config.toml
dataset = "larger renderings of crowded toy scenes"
train_examples = 90422
crop_scale_min = 1
color_jitter = 0.2
targets = ["count"]
embedding_dim = 192
padding_mode = "reflect"
depths = [3, 6, 3]
kernel_size = 3
am_softmax_margin = 0.3
beta1 = 0.9
eps = 1e-08
ema_decay = 0.995
lr_schedule = "constant"
Rows from block 4, named by matrix and row number. Each number is 128 + 32 x the weight over its row's rms, rounded and kept within 0 to 255. All counts start at 0. Numbers have three digits each. After the name is the row's rms in percent of the matrix's.
# c3: 3x3 conv (model.blocks.4.c3.weight, 192x192x3x3), inputs 28-41, a 3x3 kernel for each
c3.41 101:132044090132153126100075128144157124082098138096067093080139119168073151161162159103171147135123130140142099129110174167083134201125120157152131094075181100050133090159114119103067092075135103130102135084145092093107107132128093178093136107096122092089144130156110167127115141088104105160128122116146132186169107082182175184115133088136153094161120196115144126099143063140137122
c3.42 102:174139137110066151119192131148120131134057108122139120097082082127116114138078030127106147103171121128143136179069175117101086105101104139186122127118060124119133127124137148130111102069088118100096117097125144074057131182119093121170092111106114183135078154133118123161090079147062096179122069109166103080173134097137206069130058212084122139133154106205151179061119096066160138
c3.43 098:133108096108152078159130100100104131173153146103130094140125151110059142172135180081077077160139127063076111197158185214178209150152160117120162132133140074113111205122116157121132116098134134064163150120178143121169153132129143140121139108130115165139049101032103033127109143112154141116151126120141137159162131125134148150166063131096115072092073131122099134106130146153072148
c3.44 101:097149129126101129215156132151091019135153107138109107136121136115157164095143116142155111133129077157133067133136090087149137151130155151073089139161134187133113152163139120111117184099159152144099127144086109125158121107080180125170150140076112169163160154141105105133088148157083098105135171123141124093142119126117076190108156143132059188172077118087136157160143168176128090
c3.45 100:180170140137157148147155164090115118110103129078111120159140128128102076170138146116197160084141108105116076186157149216143165090166180146131130092094104137114138125172150163131172112166135114122114116151139151135124152139165178111142120110096134082099080151096109093115147080092092082074144103159150128119176191157119132115131084087118166113148092117109096128152129148087081077
c3.46 096:101119132094155093116187133138084112159123117113142179229169185098118167071158148200095068155162113190168101117109101124136083100112069150193131167161061181135124105172122162088076085112090164145127171132105160159111097090086148145127119139136178139194112119112139155144139102164111109137107145113146193157125120151123111089141128182123142114144175148110148125079157128075209184
c3.47 099:175127189163116126127122171134153141118111105151150099130071125075169107132110148083118167106090128111138149106141113079180116119113142164122140126080112121149107107164167079144099135093086071150068085139102132120139154147117142086056207111124176074156170143131161125178194152180160137115131090106046152095088153087131107109150106152186140129107137186161115142140152135152142125
c3.48 101:116109161196108127159167079129170148128090106113108074083145130183151103113120127138168131094091095106087110119071133032135128112072172127151170120096130109091071110141153110109110095062076126223113131127121108110119130147151137121093130148123163079133195111171160078148151078162181103185157129110149100158111134142141070144143065109190123115152102058142041102153127114155128124
c3.49 099:095179091142141093158102230172150140166106083112110108082082085136169123133109199176122133095128137113144146135207077112137092145125144168116181127095125110158145108122078101147132114104172115091106179142130110115135170174135168077095138130079131152129118166083187143118129157127072088120129140199082055092085160075147182143161193115156129107134146198104175096125130148211159070
c3.50 104:022126054135111145122122133164153144140075177113132093076108126120098103133133102130130134095092152138094155152095155149111141192121139143091109098096152102137129117141060125127123113088153133127148139055166117090117134144129116076101118099118137172128101138099128209131085089044144155103105157100118111127114136123141124110051121075128155099133169175085139072111162090127149172
c3.51 100:132096115113145166129131090087154075145122101144128148180168133101192143109160136141163089129135123137131128176115133151096136117160148139197107142109111141106136164125166140084091141136132128170104110172090106088110104082088129110120122139130133073146171155171101075091156043166161139128120119130132147109128154140179170164110049145173112217134067121073046113082096131117133135
c3.52 100:169127185113163090118126159034109140061135134119138086077164122201113145145171127095122135160154136127112117123105086095126141133173141094153103142131168135104108079100140161152188141184178113133117112102127054118136080118114086130138181150172108136106116124088124132099137125116135105115114140099054166154107159220141167155138191128159146102158111107127165157121198125188138172
c3.53 100:151154114140125141111090124137084148151110125170190136087060106152163159139119130134060129128176164154160143165118184080129107139154160105139121114150167105088088123125086167116198078056179116068145149105198142110129113157118128115096104176132143197143105118061068132105161131103069082098085126129124137134148160068144112171135163163082124069088120139123159113142101103142188145
c3.54 101:143150145134084164060155084120088151092096116125181111115122140131104146104040084085084123118151102158154113197086153139121139136128092112123159114142137161180113121155135150132112111112079126095119136105107146161094095129093101152149057172111081065086158176157079112188125114155076080163072072144153110167176146128145132109115086137100089174044115129087094075131110131131119158
c3.55 098:139132137146106125114093076093131128094089141131167139137135129121111074146152119062107118160121140171088188128143096156054107105181144067114063126123193169194154116149076063150099166143212166128177068113108149106141086123078062111119145142112135119158125155077106120079134122143149164113073091114139121103132110128147123100145148086170102150134110152088132097170117138094115139
c3.56 100:152105142179103139124101153132178150156077140122079133119139063178084123081179167122143130148125184106128063120087133116114115141136112127165121155107165111091117132134121123137114157131137100161117146114129098131094175144169118095118153109148132113109146133129126133108117141105142151138150141134119097082142129134112226092168087186162069164153074157174116163157138139120101171
c3.57 101:171103128133154200081148105139161126161092128161084080092094108126109081109134129154119132130077103121027138088209149077105116146108117114131128194087095144106130064164103124120114122068130104090096095065114142109148185137154165112113142147089137128121121135133112189089113147127071119120101187112091151085175141147155136101174117130122112148074178112167127122131131155124113120
c3.58 101:113128123135063152089114129147126105079102125150186137128136132150106138136119096067135124087149120150123102137073160110121105150176114081113095098104116120189098145117111122101128075170046130105099082109107130106119124123081117125152099146101091115113152127126132107173120127162114130103127125131104087118156096155111193128142134156145113134065159073152117112177086155134130122
c3.59 098:140076127134104075113115176105124152171133118155142104170074138135147091122092193140114143129107133133124071135092110110112162131167127104117137165093112131098114169166152080049135130143093070061139136113143133103124168153118141099078140152082152084057131171125147193160208158167144109150137144132112142123111147080147182192155140111124127147123174131101148054113090177125184093
c3.60 099:114137138160123108219200145116125113100126107134160128144179144106130110151154131156070138131128122145108082190159176157130158161088185130140136096105114145132098177173182181102174194126191127171154106112122135165101120120148123147170093172136087136156137176188100089146128107141181125155167105158112114115112116110147104135109124171164173171121148098104079117094173177088121119
c3.61 101:187145156152104138133091105091133094171159114121095109142180182120127102098114096158219156087089099102031115134133152110162157163060131108111137115081090111111156116147147109123142092098113102195137145083128127100083108103091119185093081174091163054136132107145092175130110105137133124150076203087187152107137107110151097110170086163147135145067144142194086121101151149162073128
c3.62 099:171089126133128138140138128168103199171084142130165114099104098135118179156033088169159158142116116151091153110154140158139126104102084100109118166153183134131127095181153164114157152105113164134171137125129185146140144093184095136093089206101125065140061109095087167129127044140076134136075120129162137125168159124112069062166101195046127123114138088053113141085075104100136077
c3.63 100:135093057122140148116132183091092141095107134135155082144129121154116116100141112110073212096134104132085095166096106129086098089125121080124164117121108117150116153083148153133112111099130093077098139102072110134146122117142129109206128079059120124101167096131200158159159170137145143126108166178140044173128126140121151079151104119163106152168131183138090083118147196166092108
c3.64 100:117118090163073175083104121095085103120111147188183158179104153194118066116104141110168114123120117157107086181157161182095085161213089044036109098102124113143091144147141113097116135129068119095096124115122143135132146090135144119098156127131138079095159174116121080188173165171120160090099167168111182170139164148110117122136142110144074107120132137121156105139122121144117092
c3.65 098:128108122160142096196130153135110111146112112152108134048117100155150104139134095110171130140139153165108146120164146123105063145133173073105101123161124139101117179117156107162125076046157154132146148148099141161133099128108098128126063138085110052112142145126152101118108097168159123161150158135134144143107097068103075170073121081104102043106185077086111114119141127087106079
c3.66 099:141133222120107111124059153059077052111153151139145145185199110073099163095145119123132172132172106145124156116165114115154112094210107113099121154135128111130124114121114153139122144195109145123099117136128125150121082029029176150139123106144124144168140088142116136100195183159139129122125159093102102122062151145156153128168145161200082165087056153104100161123108131096063136
c3.67 101:154120197121110165104185074154184114156122179078094104099163090155109123094094097201119113119145121119120095117169144147087138103147136170134100182157179108117102140056163162080093137150122183166154125151147148119162118158119124112178106119113076129139162159161137201108056127153143117107112120125108169178095135126118079143110084150134079151144172150157106202144147122125144137
c3.68 100:129176153213136147136153096075112116124126156106124095103148154099100125058155111116161132121143126150090093097068158090138142106102185105129153201170156146078079126152137143146139088092123068185177107119205105160139153088100200088104119147059205151153126081125150147123194136155100143148148206204106165127099126119119088105158134118170153180164126155167079122168119089140145102
c3.69 101:122183107105098069108038137090133104157138139115148151149133148091071107113075076100126127121142182205150105144078094198101094124161163091102117154111109151119129163115122103114154155163091114132119149127188159133129098147086085119119119132113123154140110130125055068128146148095154134085154093148169095100096156177107150118129198093105133059110102149049116088092093086093106144
c3.70 100:080122124125126146144122150150082122124106128144185163140103102114154095125077101152105102105112115190054126138059106196165113167158144073077115122104119176111149125119067100124083187121045101087127103108150171103167069128143100121128123148155080108171123129140161134179154141149131134094179185153147112126135077154141169098063151109087142089168147184049132127125100174095076148
c3.71 099:134121104168090100156074138137158106145131078103072063083136122135121078078125127149152127091093146087078075110094140135123101185094178076113137155086171108080111177094135134153135059150142135153091196156122151147112139136136110100087136075087132115176115111091166144150114120144127138145108163159110110117109177135143179157117134128137100112130126120150114168124078074124117099
c3.72 103:137048124125102126049064077149154155116079189106077138105158054116080105137171135110133089104107124088178099103156131172107139150091142164126160070150135053061157150153160144105068104103167094137084166093151108094146156131153087108142119127159125108106130111136150175152087171155140111150094136125106142105136115093173150143167068107140085157084090111167120147134100134097107142
c3.73 102:117124094139131144133136119112151123129098119130112096063119040094076082101143125146141128093153116119090086114133152101130121128092118182116182145052105126056121180163123140200094141078151071148110088124142108131112160124134190107123156118125184112124146115119177183174117174125093165136117187117094124127134108055104097097116114094163083166156152159194123134132128142127099131
c3.74 099:175137149124123083130158171162163111112129090133135106116185099105053121126135107125145127100126117176133122112129115156116180150077124128154147162076146166125139138172113181140188088139153159186117138078140156107125094110087121135105105159104145132152040121101138121113160171101083080124142168191120114140119124093150088112090102101112103130148142148100079088075119066113134114
c3.75 099:098134161101172160105146166162188187128046112132138066125139143128144146131103118138112135137074105125116153103139098102096106087161098102146160097101067119123100066126089154054127133100090091142114099150101105111087158167202097072139147179137138124111157157144131150197141129149126153141084118160103186088108167122146166090196148221132093208085183180124099144124102153096152154
c3.76 099:128125139104093104141083184142118099167138122155232195100139122152101132180097088150094092054141150120111091109156131126131090082092140145136121149083132134206160090158129139100142082151115157171117178125107171148078174182090156126142114134141185104116130121092110125048120129107114114107156102105146130156148077125106106144133122072119191117173100148084119107090164089108116115
c3.77 102:174104149142158157130145136119118131107089079152084111123104081170046089159177154133116138122072099071106106137103086154158159109117136091133127083089117091064115140138124117156118114112091105107128107076104116091135135136145165070074184094114150139160142148134144161130122113146131155104180158164104115087137149110113139079174112127136151106132160144161176108146118118141129099
c3.78 100:140140140115156103085079135117156145157098111154141179182151158073129121145138101172152164114128118118161150198184077078148087175123195099110124129122189148129166126162107088184087167091109131206171126111152173098143114099110156075134201144130118048139170137133115083072161136162127150097118141136109135083103136117193072078147119152135118052122131183145049102152160124108051141
c3.79 099:095135151179103110134121139160170181097125070166122138105073102141134118065095089166104124146129106102136127166117057123088098141108212126108159094112133097129162151132110148161146144090148120145122104130136104109093135112191092080133177105127144128170206103143191117133182109105189160129143164156122057104134164115164042144125138080167115089152165144137120155142084104153087072
c3.80 102:124086153149095140116111110115171115142129137026086083145196153119119110152136118126181116146122169092085088118149150083067133122119099116191094145073158076097104096110167145129100152125177144189113151150119120072118093146119128132054136160120150137126171153139176142118144137127194116155172151119099199168084128093112059150142137131155081145173161075092010093102143089127146119
c3.81 099:132103079139089152134085129164092177145111130128173156109061115117077130140081110106089174091168117167146107182024143138118102134157084103081160100103114146200093115071108180075089123118062123105136129107150115140097159160188105142160127170161106163137061140158181101175150108131117129133178096090163078128199100143076118119126100151109074139155101124072177126117142196147108145
c3.82 100:105123178124123160058181120120141088101148092101127137068063114133147130097154063157117114141177094103145085148120095124110040120113154097139107084134100104141181097071125150105100100088111116118090115163033132167106139127106092096129090084124093054188165135231148145111073071115134116157112135130103084090091130150115111166080043172158097139110121138173081171125115143091077089
c3.83 099:193167157190158151121152141121103132137123100142174150179147106125148141183089103133195123094147085150074108140092076176111079095155137056064120135102126178176155161072117137100159132122109159074096147131129160101154127039106121075133104154127113046121149143145135142108123163162141172115151159148131130096100181125104173085132132184086113118191156157055095132097140142115146100
c3.84 099:144143102143108100191121127157138148129119135098061099111148114104081092091170145108186108091138110127102142131058155141134125181145122120114111134040202145092163113131109122141070153142150126116097155143114122119082157179143087134061073059153145153107120123120131160027133108138153145185133116161198128154100162081133190094127152100161159093114088070116179124126153051117097087
c3.85 099:135109103133139084145151165122127126153122128106048097141100106106131104178145113121077069113132145093099124131193100149179122096167102118151115130112130109130124121170096113127157152175148159126082141119145122080115140120133124116138170131116101051125141048101111037098129130116124124111138129136141168110123111138150116128126127106165117121153083117079063125124121118181105093
c3.86 101:156099118157104139115117207141130105157140098144147131157052049134121125109108133165121172172135109135151073109125094150140109131140164153091102141070064158130154114138143147103120089113102098106062138127117143154096163127104180034078118130135125148148146080154128167206139144152155094142112172163128140072134177117144142188135138172160053119033142140122128132172065132065212152
c3.87 099:144162143086146110104129131086098114088116138154084125128137127124105153135149101055139129160120156097067127121091125111133092043150106133186144141117084103121167120112160094159069095087109102117126114123149122089136107100124128092138137079064121118098129128133149100096133094077126135126144150149076076117143170126116144103148137118127127151192091150104096143113126111150115119
c3.88 100:110127110133130085118062178148102162130116083105199179092068092142155159173130157151101086135106151147173088093182118112141127111108166107097184132158120082144152083214132097093147095094076141109117130099137157196142158125150138108079111134172107115075148108098157106152140127082158137113152108144112127071061132088123093172128178047157106083145092148142189110160123063124123121
c3.89 099:123134133125169109122115139124169122112161143110130108144128127083055079137110151142137152110111077086157117186135137113149129110103114181118152093125117135124107137112146095120095171181104168137038124172100137121128141158129174113150143042115094120190173164125162059149100126169158159117173120098107060083098136131121132142131134182177161127162105110144137149162123131102109121
c3.90 099:121092139155174103144156168100126139074149134073115098143121163084122092129124166139132167108150123130132118150126105100122154079117163095173137107115106083126112211094160147118146102154141134118095129152085085115110095123149089131167114115075132149113129106117186165049158140140159121144140116081124144152132147161126188162139121150152153092142129140125050172125119146157139130
c3.91 099:157130147135141091135142114100141114116113112081103082187156172122133123114115149191133134120106095108109106173173100131063141127119107127121099104125121113151074131111078140151171167180097134144110149139136103112110093133127121137107126104160074122141148122131150127137132077082131073145125118167153234179141171159141142110158076132153152132170126149155092181205155121228136175
c3.92 103:094126104071119177107100090126101132182109163151093115088076141103094065147095141165145178141129072114078113115160154134116148144111134127063097192119144149076144115168129141120120118084201120096130112085114169142097162163138175106125155069096102150104101133117119165117074113077072131118155138157124111147137095120144152098088090138125122125135111176115180153145120130105057140
c3.93 100:140121167143128171132124171140125093189154137146109112129107152072136086076127101202189184183091093129099093108150154060130140183119106144134096209071158128107102098139129147146111117120087121165096127156106143154139160144112221119133130134088149161145135115137150092110112143165070087137087112147105128121119182086115117124097105195141121146112133175166125148140136154133125132
c3.94 102:183079152132174098105151083093133143097105125141144095093159130136132102092188124119151121112097124164089169146125149086147165141139146151206106056102090155166137114199130091104146137078096104178141147127120091104096095103133094168099133175121126036147165091165106121084141126169107103142070097074126130171144113116128092103153074137105142061136165093128058110119169103117186096
c3.95 103:113092066112119114108092154102103092067089098139152158091161128149073152108120118102134143147114085141133105140058178144077113124124106158086112081134122106081155133130119160136114094135102159168163074047133087139117108152086133150122168144155092135053154163124083142112118117113160126145146150100143207136150109127090149099078165091178158122131139154116204089097183092108122135
c3.96 100:159132133143139171139078168143109185102086110130164106064080104149105092111118153045115114123087182164146173121076190134153137167184104116101128104091131097137136120148111090152099069120075100063109131108145173112161141165133112086086120111082189175126132173126178129160121111158105155128152059114071072111129130115099180175127170129128144125115089097139197129154134108132089132
c3.97 099:159115100094094118093084134134138114125134133182137120133125132149176145123095143153113175162160166125207182153160146159191133214129109162145104147189111184103125104137117165147120178109097112139127115159125153205158129095074148159105168122118144138095179135143178131126118135134095094166093067126098126144130145114108096095128127100128126121104089136124100105095113112066096121
c3.98 100:173176129132140139169119130131105120108061119128103102156136107168096152124135111157142098069127124137170092115136109118147116115146091168101142117075169106124156120156135120129107141109102072127082098088082106050106087086101164056129124090131099071127170100129163160190116144119145141145149150164023142044155129095145138075131154101135099139154110099107124122161166155115182088
c3.99 100:110183123172100155197152102118151131077142101116089100104111139106104140123192146097125123131100116094112120145077113134102111149134069153139112107160129145100120144100130167130107198152081025101053095130104125127092186176208125128126093085134202131190187081181128051182186094135142107143205147170117125118106123122151125129167141151134089124143105103188091195139110153155137110
c3.100 098:140126106101064080112137148086101169116133172117137110149128108155112121132133128055092152118176141121068085127123085165122134157157122089136175095123131124107135175075084177164164152087090104064076165142126127117117149114143094107189172077094146097087177093130178118156136167067134133098148160130117072133137180127114202145209101112113107172170119126148072109102134194134150113
c3.101 099:187109157146073211089085081163144078151108168146105083168202086200148159098159089157136115123075154131030187117152147122207129075197101104159093135140163135167129069164155150136161135161079159170132155094141139103134108089106118108112105129077147091184051144109107125112127146127105168145122124155135113110124163132090144093166083224111103122159118136127069184087084118115153133
c3.102 100:111125130105139123169041175147062144131145117135148124163080174134167115117109143078073204079131168100152109076145082098113106089157143147110130094116139120113060124108151114106132093128056131067108105141093094126135141090080156125189154068121135139106154149149222162157192158132150140105149194100120059138111064143105152229116135131147125104168098131074142136177126175207109155
c3.103 097:137139112140180108169054140151079106127111128118150138204081129148145083089064102133110118115152100141148174125245127147138115113202135129097100118089147103137147112179169121141112151122123139092091091140115122104123140066139132147167123081145122097057134118125180088128183212149142124113135110055118131132113176151175134176184153090167136086142083109162118148130149073187103180
c3.104 101:162126148159103160132112116074066082134111123112096090147157121130111096108129075107152168109107107137072044159114096156130105101112090095155115085114156125108093136087096188140126123096117153135153167071127148114136082033102137114175095136095154088150136115175084097145159143144190156169182163157126141113148100109102046075184103150113116133116170115139109109103097121045144102
c3.105 102:156093167154078132130108166117109093104141150082092099123170113110160116150112158139078120138062116096126093131148114127116163116101158103105105069156095094159129163086132147084162164131101117087063090107085117163107114146160089145153137110137139218162125108149168106129151137182163100172146093179121187079097162093103118112155139178137107188104112159170113197159102139125133153
c3.106 099:158096094123130066089105103101089125106123154119130159114144105147161160159158157088196168136167105141113165181114164125095140151138121108106132104116134134115115146164165128135140116108062128133149181159170107112156065085102096149171096048093148094106151120126135113094184079100167123146192124191093133116131120118115194131145087161090132123132062141099053152078162151122117121
c3.107 100:139084178189128162108108135126124150163093119117075131048109153089163130141194120094141096146165161122140177112080157137135149150135114171183165192128165131055129162142135104127100127130142105136137171123151156074131140151136140164100147087111132122105162175168110154143112088154092113193063138156122135086095116101161147130219072132158100163116179121144138076151115119135098135
c3.108 101:146126120138109101108090149112102085125081118139190160176107144132124126154059125132069135087087164177110154114150123130108136160185103055114109153119157139179146095185075083127088148170103154100159091111130145053131102120078118137113144206126167087135153113129107135124136139169149150117100081180108142144112121147126114070186145136144089138111123128180106113148086188124149108
c3.109 100:171121163135148108163098152149136132107116082069139062088112142151129151141129158100156146152114101115145140215148152148055088136119074127129120097134111129109122176112200118124108116089143174143128142160112125123105143135156116151106214149147098073124122099147134101144129139128116122153121081091150083122133107107087157125111128175130128132207108155092031134114184120162150179
c3.110 099:149083167164059141107125099131076143104101112107130128045085140120115166166158103110082144095166133120170144164127147089138100128095047069093141120109116108139058143132140118081149149033116127110126116076131115121131148103124116117107120151158120100151161134051078154098097088121083083161131085139109084117112089177117135111121082163175125123127106134177166143196146138132138169
c3.111 100:048103068126118159112065178130117140149125147149135127114095151100114141113103123112132085134122174120117142090093126092121134118152177144078158163150163109141111174137116098108189110200166126144178117149155180190124128195084164128119107157123106181100135161087172153114089092127115161147138148160149107157122142190094154128052157053122177124084136149115208093137113083095079134
c3.112 099:164135167197100165141134135129136126112108125076137151121118092087173084108110111092150122131132147112200125141104155123081107140116175109087084082167118085083155173130158109099097169084142133165127144193110109116131133105110123118134129085126124097132187100142160114161132122140161083122152096125086093133147146119133151167125081112161115131146125142154085098120110102173152121
c3.113 100:081119139117123129150139157123119155056131083118126112128053109127113106162186176100086122081134161105175097158166126136149123168213151105108146042090127097063093123153122093133144138098097099038124193137145092118140132113155135042096150085108116146123124083095170142159106137139115112101173175095100139094176124139135155234108152081129099091205150140107166081140087091168147156
c3.114 097:206131187132151077148177193047101143072137109139147111116174143151146156147122120084143139169144149142138128108103138072073133135171118125197166112109113096115159104144150112120123149178167096115110118125140095107114102141151101119116173166158154132089172137134136141151150080094153122088134104091045131201105170201123186171162204118157155126166172081063196137109173140149211147
c3.115 101:145095112138137130094089149124152119141103170095089106096125127129109154137162140081119112117147106100174124172157164164104159093107104092119125123176151127092119141069143155137177121109145142123114117105123127138118131156172122134148114181172131165127132111115115119180115100147117108178145095184158144163104140101139132108164119164143048208099141203108112134174125181099125152
c3.116 100:133054080105076106144103146164125143130097149117158153113158155106115144155067120178155216103115148121136149138115180107136090137132099116109138100099150129160151096133156147097085113136075136171154108075176126151184149149124133110143151138170119110095117123091138160115080058135124068127168109123124137183144123083089145114085073100122102132150141137135141108138155147101150109
c3.117 100:128143171111162103120149135117143097113149117113084106153130170073118136101148131135113053148157092132095066126082060106108129069124140122177093119116106127106113122117146188101149117112130145138133136164122132084139128131092175106170114037048093165127147109130147129063140117157083110129120152133130099113098148128138084121113124154191110160091098093109038114175124098120127074
c3.118 102:105129177116085184164154146167109131090127110072150109071117103154162134121084112104104131065154093088088132107099166121152112157102136114147178074130110147125136181137183114153094118129173132085058104122127050138086149122156118114149105199121152076133176148159138211142137117154121131118151172121111069159166112163149131175111143129113111121151154128092171120144106122168156164
c3.119 099:128111101141080144082163085127166134100052150125186134089143128114099186099075060116115163096135035115171115173111166153096068119104069050132115086141103178190070131097124177101057065055077107111064097121120129147109094121145106137183078138088057067083135125177122143181144167160119119148154087140109066110172140136084065063110111123146077195130163150098080124164068173083163141
c3.120 102:115106109136131196222140131123101135095134099104117067119135108108085085085171159170134141123100082200112113089060076100131148103105120100167121119138128127123104120095155156148178145148101103148131110144112089117069139122130170090094120097120143133177130118111113029161208128075128129138184176153128126154123162125117134114171114083128090144192047113098059084139066168124084107
c3.121 099:139131089087096098154170093139135096128150111130112143084141160087173153089143152203118035130130119157110089113129163148145163113077137161110095153152141186091082106157147169067150121136087126175100142149120150164182135089082165127117086041117127147108101149120154144071106125166129096128117171112113177143145135209122066182142115099127102101170169119161099115115139113112139089
c3.122 103:080116080087097162104137108183121183116029172124184136079101041155056136136107062117104158107139085158114151183020143157059116091123126132181069113157125118142147146086150183075129057117103138107126107094153105137134138169156057091167121177124118161136071140128140195179059043106122121139159134119121069065157132166071127079066057169056105125140155117087161171095108154100168143
c3.123 100:143167133088107111157176152099144134126131111097091097118075052117150106130134130117147121123162154057119057101141102100146133072124094128158115134152157135141156071121122200146189136190136106120177122169148077111139151078072132117103152078074159128135168101198194134150158154126129104169203195163114109132155139157122048108155153104135149103204093074113065079152121111168090078
c3.124 101:166107144183132154148121120129194144130103117090071095062087056183141172105127106085120090107162113106118112128101155146138124135163123109151138091098136113026135137146146111119117120132103084126078141158148085142109146183163091123117133121137143156095087119070122102093137077133150059161187116176137107094141161140183219139130101167111130103119085150121145115070149086110125120
c3.125 098:092073100101092082126124156084090103091097103140101087091139084132123154171140139119138151164116187124123071176126162132124147143055099125142122103137130185083152164168180116130107137171165129096112139152112105085126118113147085133120077130121107080100146192139090136138128146136148108145128189180197121099131139099156123096127116142094144124128184145135129149142159112055155105
c3.126 101:074137102121129114123112180129107112090146115146101108100139146135205186150160104110148139124153151117135148164151123153129102145175135118175119140151080137142174162157126189165089097172156121110130072147099167128079153115160109159129084109145124108131174139167168117133147181139154159129140132123137132142120129105160158138127170150138130131112138115168170204176108181104136124
c3.127 100:094134134098108184144128128154174120132142089144122064154129101123075106130141157132128096104094134109121132137107121144166146119163104103151101133160086185116086108152116169122138158207141129152077114130091101130105123139152208100129157146140092120125145133091146013161129092102138121099105126149145160123145141090156171179126142126132080115115058163096103197156080146166088134
c3.128 100:117089124109180113138175107136077145114104128166160153114085103156146138161047078059096153148125093156105148157147077191054103134151169076145083144154097085086121155096163116120117140071148160092162117086145137144100087106091081103083135152131172196130083146090186132128100152110153158150200122102197128136189110132107095120090126102141161118193137137054196115100138144130165101
c3.129 098:202106157150111137122103120089170142123117185136151163177169191177103158111122058141170173200109172120094133124068103111140095135149156145147108127116148146122167124139115148092127131082162139203183113087134111140130108115116106111114160153147179105161112108154130112114151127146113100132161087125151096117157084135133083062179091210119070121191087152144067157135110149181130151
c3.130 099:140075155113086129205201137114089050146154106134084059119127114106116127119140130155166106124165096165120098108143115129134210103145155168102091175129085117091097138189143131112140164146195138148138117107152149092168131099085191122128123131070156070140139136153096104108179093107103128175122150139096128120128115114104095169128080113104115184151102121126103113169141177142140133
c3.131 098:132196127115110130112119131176115115165163105145118125109066153130147104154102138145128177112152168162168147060120074180195113169094133230119103155093120132146108143167153146116125133169097117143097153139126162143162192101102131100067119054093132149146082148184150129182140144106176155086142164136082135099097160149111147212134136141153113081113062153142102079081096140081071097
c3.132 102:176100150158104129123093124136138152116019049141147123105093114160104112133111121082097123150039101145086151110089143144135120134174120158140156122079146158124102085171116136102093107113073108097100129032108136084111137153118078086070162174169183103175110146124129145164135101164121135142125096118105096114177120136117161066185119172106120081105138117142159093105102143143145145
c3.133 098:138132119141164115136086158134123142118141122126167124138137083160106145133197166156160115095116129133115175163173147146089146151118085120110147167113153155132135104144116143084148150141082145151087190137156111194123151107166123140078139108059123118138186131184089134097169143160117072139148149149114195102150091099120140122115156138171102131131136101160094172115158107124091115
c3.134 099:129173100157152144162129127107116125143128108078183176082089085109104091145101109155127114071128186102161113086124148133113122064122106118071158130120127105164140072191165098084132081087059093104120126112149134150150094140120165092115117076122124110077178167163151128145108124061139098130163115130116123083109138090142090117100183082198136094152142156139143126166129107092110138
c3.135 097:142126087133080133066106136096102139167147126178153091142125135108096103200148122139130121157142137118149074161142113145084131154144159141104154170075089111091113115153151170080140126126113162095134154161128192128125111049136132140108115098144081058065138141086154173233137159131120086115133118143168138131130159057164191159132106094141131175095176134107085108127124170106175077
c3.136 098:141104141081062135168090169106135106064109122158069104113103131177111119133166175143140186155109118174115152131089069103100156065109096190150076102111131162110115095106135115134125100160128092121146100135135122145134104143094091107141124054121103116133156175166088041129111128144133126109136134176145124174123162171157147146113169114152098125173109183115106094097121119120115133
c3.137 099:182206151100092084145130131102086127154160140131160172152088122127157159139099043098108128063161172140120113165124168114123102128090103157176174151043120127141142145165131154087129101118144144146143150189128158130055161165151146146128093137188183225139133147126137149105134104156113127153122075070170119132135128114135135126122110177134128133175122158107127122160127145136140163
c3.138 101:182103135117062108129079039134096104112139123137127114123188183140138102118121099105181135092071064133063070144106165140171140162090108148135142071098155115128125145164101116096128081123094150176130195111083107091137084053092116143146057126081149107146147103128113131127131153205148145138137124099166128153149091069128094163124144165130135084130110088120098099109143102121162079
c3.139 100:142164054122098074100140162079092076134115105116123126146160129111115133134141112168132148152154094137193115143119135168143114123130075113124096149120090126145101155070223147151118124143100132160141128154086141094120076055105109072147133096126138115166140122133143062143124109131172103165171122191166177179106175123167139082150090138155118115171138158100024128095136104086115182
c3.140 099:200163134129146137112151117103112152158088159173139147149108100117120207096118097110135183144121087106098112123134076178108132101163139090114124167118135150172131106123106141122159136156110150135156119097166178097109011082112103100145102182123139111164125083157059138135130121144082144124079130169160132144187104186178131081152145174081121175112152136089104142083126169107167166
c3.141 099:123163157126139166159209135052098079095127087071119110208140160154091124151119172128159136104107144101109129133129149183143163076115183101130062103061102146125124112165102133129166120177158140096135124127102109131115069142079118121131098125092114096081073175077110088093140035108100103049124051139137107142196191199101121144135147141161134112186149126119122148186119128149149107
c3.142 099:129130175176100124142111135172164117139165160122075112116151144047128100137126213167084113111104105120111113098143146124123184117088131124127117108171105150149088093040089107073162153127118166122091134158134138137180128129122132145114078090103112143176200136178143139137125137157143114128072112132133117126134145151158144188164163177188089170103089173146127195206150108188117161
c3.143 099:164094216239151120137217171116157135113116098126089109100111060084162134193130072061092112158140112073074139142120101049121093148110152179160152113133129141119139131139082111138161154107143090080098129160132146132099166123144085104102129056102151135146171040154183141094174147100126144151169194131127128090152108090169080152146104119170121189134163123162071179130083160101143084
c3.144 102:129121124100125112142082155168056224156087118122145133100018140110090145159086163120072146121105126118101107106122125136093131138177118140108157104102107108135102137166144144099149142153121100066167122105173117150134167160154084113093153098153115185122116194116139154165109096146106170154193148116131091128150142164101164130085141121087130123150147109087242104148104147146099120
c3.145 099:086143108103083115095114152124134122170139095100118145182143103081129135123109142168134085149119105201171134158158079097116175147140148144114151152132125100107160169069147142118174121085143153181139120151136083092098116087114150098062110116137125157161174140153096100101161130098126115155116111108186121138153159117170127180101106094148100156132094119096064122149103134097126081
c3.146 100:098152114089132133151070125094099125115136122069088107112117076097057147139124162148102146133160122105189056113101021131102138106197148134131127131112082078169121112079113188113148164155108078123092122102155104140108091091099099125137159097152122184126130112160155067134179198128194151200160114149139143077141137150174174185097121116163089115154032129120044172152146135187090112